Rows from block 6 of a small CTC image transcriber, named by matrix and row number. Rows with one number belong to one channel. Each number is 128 + 32 x the weight over its row's rms, rounded and kept within 0 to 255. All counts start at 0. Numbers have three digits each. After the name is the row's rms in percent of the matrix's.
After each channel's rows are labels from the 100 images, of 14976, where the channel reaches its highest value: "strongest on" is what is common among them; "peak on" is the class under the peak. Only what is clearly more common there than usual is listed. The data: numbers of one to four digits printed on busy colour backdrops.
# convs0: first 3x3 conv, stride 2 (model.blocks.6.convs.0.weight, 256x128x3x3, each kernel summed), inputs 0-127
# convs1: second 3x3 conv (model.blocks.6.convs.1.weight, 256x256x3x3, transposed, each kernel summed), outputs 0-127

convs0.167 083:160133111110094121155141142126122113121178123147167072165130145116155227165167156148108135123177158165206097161147170154159130103190111140082127181177127124144088121117100132105112141090129177131064139180104156132203162092133107074182153157095196138200069171125136149167093141094127134140142126157113125175097150098116138107134123161180115137100106083160094090164112139132097125110128
convs1.167 098:084115128158125196141099153191173174088154158183114177094170101149112115088142190134121133135142131100093129120088107149098131061120091127145158152148092136067140137142104093157092141139141123078112094109082132169104157061141088142102124078177077126131167098080118136166118156107134148199072098109104131133105097107161127122127135148105091135070118164099180090121151058081119117160135
strongest on: the digit 8; last digit: 8; first digit: 8; length: two
peak on: digit 8

convs0.130 097:091119134056177091147116124074146110078163120108149114081142113103114063073129154161107089117107081128135082114172103089138143143140181134145078157143103167143135167090109147107099090118113173175120106135116166124161158102108112160160130099115081105038122108169159136177101130192095212145135104097142175123109055166124103098131142092161118109096160139110125185099102126104162107097074
convs1.130 103:148159087096174059116100066097132110168138143213105164172115116106187138129085091074135171104107101110171154165167156121147158179132157116108129083143116136131131060114179177086124097159091151138145157163159128103113048189147164143144131142146095126167142102160147187150118069101147083057077090111146152120099127105157115127121155095163103102183123130183130160114077215156143167141145
strongest on: the digit 3; last digit: 3; first digit: 3; length: two
peak on: digit 3

convs0.90 098:109140068062129137126100115101101098163156150114128113119078102108153106130079111088135175184097087145094129084088126113089113160097131096158148101142093158117126127080130099119077138211139110141155121110071084143163086149138098154109142099106132142081135134149036069108128114101102131087112155073158112155155101147137146110093116078111077097152182160182177095079111141092099045142145
convs1.90 080:192117116133151109081126099071144185129088134112159093145064027096110140131090121130123120155112126125130115086092191141181040107128120113100092099076145143140135131130147150089125111125125145161126133101135141100145080176177096083146130081165119124156105106108116101112156123088140110116141115095141118093136094136137091146105092098151094128149146080124130115096105121111176112133206
strongest on: the digit 6; first digit: 6; length: one; last digit: 6
peak on: digit 6

convs0.252 118:149138132130164169134119118103136099103161154103115059097120078135141099098112170182088151075136108132193104125161079093133090069119074136121119161147102123114110149109097170167106045154108130152062082150107130122168175128105135081219155128128095079129103093074146159183110099180110181136123109185145172186126123164176127145106147130130121107138109130184083173138135155123159120122101
convs1.252 112:130175108125113102106089095158156146092117145126077144020165137140104150158090125100071127155144084135087113146116102100118138156169182117154158169153151131122101129131000100171157157147158126034138088098123138121130087135163156115100078154123116112121151090117146096153091096138085134054102144097134146109108129089122143163133088175153075137070101190077140159080133161131067160199133
strongest on: the digit 3; last digit: 3; first digit: 3; length: two
peak on: digit 3

convs0.218 109:149129190087105110092112171158132111162138113128219152123148088115151122116138098180172159077090113129132104146159105142108145120125183202116128162100101111174220125210134109130181101132127144143096183094140105116162087086120164137097165084117116054114087102160156140157092149178153117139158165119145120149125100089182125047153133175130091104125122138070146111088140104125131136123132
convs1.218 088:131133078163045145119173073100141131164187196234092116148084139117117128181074076106105135121144083137096097140155133086119174109134102094152171061136097106156072124116126141071089107154146150203097129184160089089189073150102124156117103142097108128131167146095142164135143138102059121134095095124111115150110194130073123124124132133156154109118070062096103157100073144132124149109111
strongest on: the digit 1; first digit: 1; last digit: 1
peak on: digit 1

convs0.13 094:147096078084110051138109131134151147111120106144133139083095112103180116144110119077116088180104102087086141111110130084114144169107163095161221130187088166118125144101130115125060168182143101157148172119110124137168124106127135204107143094088086095102148103201083122141154132128071152109107160077174116128140099152095122089140159089114094105118211116163129130073120142111115077122122
convs1.13 098:129117100083113084096101106072124162161133114094156131158078006070134143090076096119099110169086121120100083133102175150115082141146089124127153082111205127142171140125143142089131111138086151112140110135105140101111120115105156106160185125169091116160105083101093143137153079084152098135179071126112051123111097178164107164057107063157118126122096055143102098055120123112170128112127
strongest on: the digit 6; first digit: 6; length: one; last digit: 6
peak on: digit 6

convs0.60 084:112085064064138142141167127098063097160093117107096110116096099099126154131054143156119108123109113154110157091128122094094129141134108112134180156156091099081102105121127123141119090097102135141104114094065140122166105111105069140067148144123164158138103132111166088094104104078094116149081100081095088100163064155078124124101111114134086199152172087093143116164069168076084058121153
convs1.60 080:158124130153130158164075158087135144134181133147139101073076123111101109097200114192118151145139097126124134148091129068138164133102148123131118165173151214117105140118105073144173177148171123114112089069127130140104164114142140113131100125217184093123176111133085115168141154133146174159160173097164099165151102170134140143103102134136118146108134052102125107189183114152128072113143
strongest on: the digit 4; first digit: 4; last digit: 4
peak on: digit 4

convs0.194 100:139156127116078087093122122113103076071161143136096189153120141085141133139141181147083126112131146163110095100124091152120077067174091129129129083072054159176053099113091141087173186140163143135077136132118098174085147069070148114121172094122183187126132091156144110138106181124076135125170135129091125101145115150184153078110150126107106139161123104104126115103113099079140086157139
convs1.194 113:125151139113115218130103119165116130146147119092100157097108124105134095165114161096197176117130143144183137119083135145123134000113134158147135108159095137079129177106141100163059138146178118156107131133143136109114140218162122153112166108086146092140129104117113155140136138131156130236116160119136134120132150115077097156126104138096110105161104090119163053119134069130124126177177
strongest on: the digit 9; last digit: 9; first digit: 9; length: one
peak on: digit 9

convs0.208 096:090147129082153169201153148144134093171173098085153100108080095100152108189117089173142181106128076200113101144113140077101144108109131165088132114178128191102198128142122156135087116111157056110183147085123167113110142136155112174119131204149117163111144097120142102081191133113134179141096097136117163086118089082139116103074121182106113177110123129108137103132095086133115133123148
convs1.208 131:123093015144143172123114130124177113146179154129109132101080177126184113171151140149177127118143133133162133170097035103119227133111117106174140111231117176167132162128111134135158086146142127144134115128119135142145099148135129188115127104130096135194242147168125149200166181131147098182112101078116113080117080156112105120101125120138107112150064142160170160115150111176155123125119
strongest on: the digit 1; first digit: 1; last digit: 1; monospaced
peak on: digit 1

convs0.118 098:114110142128152159129155096116143168099145128175126107098119091157105096072176110129178138140099128211111134138108175097125066102083135067097067084085109144089122147109147106119134103146120158105195157081158098196092126147114090133110128121159144113087176155087141097091108119133086162163163180098147132085186058181131168135155099118133154112104159131167181113141149126088126162071189
convs1.118 107:185147063143185098124117088135188090154098095158174154150129158108158045122141107140146109111140143102158138178110118162176155082152138141168145038114054157095152071173209141156095119118131150122152119127158117114115061108090144119142175118141108137136121134147154150146123110116121134064113148097118160118093118144076122191146141096123149152135112177102137133151057131155074172092128
strongest on: the digit 4; last digit: 4; length: three
peak on: digit 4

convs0.247 102:165114127126091123084129092141146129175155123066126089150107107117152081161095132168141168112091075155140132138177067065135131087111121167122166169156099134134202122183131071152128041128146112113091139117117153133205128084118188147118149088113097070163087097100155139133065136180097174118128140156146130169127085108149119088083126191120114133085172120156105096082128138126166102097135
convs1.247 097:139136112147058099116102095115143108109149175201091117112125141113098128144093101152055128148168099155038090112132134092150138147135130122118128131126170120141094158107047128088166131142114106097120074090190084116136111150124106129077139153115143047113115100101099132103145078141062115124154114130131071123110148173103143164149108161099137172071088150048132134111173149131081132146122
strongest on: the digit 2; last digit: 2; first digit: 2
peak on: digit 2

convs0.86 110:199126120103092197122142082086148134147101122123124050115155125128102106080117116119169158109100086179146108137173126080142119114106101116173063138122139148091094135087161103150170091132155172138106059067127101157143087129081080100173124080168145101159109163135136067103127081148094190111136090116134143140189085172141143148095149107117100153130171067189174147158106114103119118127160
convs1.86 104:182105092130092067109166036133179090109105053100143111092110156097120067136144104143080109097157126095089057102128129136147150066098126146135095072106093126128109077139167132188100119074075128127067113086133096076051049129112079150122125172086119121119081144113122117115117043111108100032173105158092087086101161129038099170102112137134141119109127160078118108149094129129073141092156
strongest on: the digit 4; last digit: 4; first digit: 4
peak on: digit 4

convs0.101 094:125135137094037130090094104072183085079127152103175104132129095095177136131153147175113078113126110136137134141104110113125115115148095177146094138172099199141083139056108129173117100085125181133150108167114144119188182129079116150124130084133169128138094151164131117135115203085086188118172144139086101149137132127121128145139084110119110094095172073134093090133097144121131069071185
convs1.101 104:156146131124128183145119127122167170122105127173171147140110077127153068078164179151161134129110147117137112140068125166122162022136157145152147121168139136073119100185148124172126134147116126157121145151160141127078143045071110135126159077191094112128155076125112140168108132119101131157142118119144102154119118138167141172150127104114140162117113223027172091116108103113095110113066
strongest on: the digit 8; last digit: 8; first digit: 8; length: two
peak on: digit 8

convs0.29 093:130134128095131091120119128116081124091085132121125111118176078124105093130152139169155051075120139155099084130150149101118119092127116140061081149113109156104154172129125113160114070063122157165151155142078150135176190084129063142119119126166105093106162147153125140128093169162121169157185098145165154103140044100164124077124126098133150048069154085113096111076104085155154121077146
convs1.29 078:173158134107097112080076114150143103156098131150067125146148121166154148114113076112112089121097127147173205203175062111191158139150145148136132105111132123153134071096126160110095093120110137118145112119172095121165065186105142096117139088139092113104104142163118149127145109159126131036129080069127118067153065173101166165109156112100094112117102159128087179102120146117104171091091
strongest on: the digit 4; the digit 3
peak on: digit 4

convs0.238 106:083155102102085110104108108115124099070153124104167104110172098163202165097125104157140141107139106134188115173083093064117104075177120149130121134179053138134082138113092172074111152112106155094082151201098170138163163074115111077090220117136150108147138142153126163156118131086077138146132134102130106128155112176151210111122097153129111097112102111124088163121096139116115085132119
convs1.238 102:078152115123137169115086135176145146096118171183122120088158125114131159113108142093187176127096114091180136127090144127109109079111131148108125135121118111093143097138117074158087161150154099089135113115116162110109152119202096117089094124144128116117141113095126145135102096127139130155025118088125190149133171072149082148147144170107082135089114165144128089111123074156100101180196
strongest on: the digit 8; last digit: 8; first digit: 8
peak on: digit 8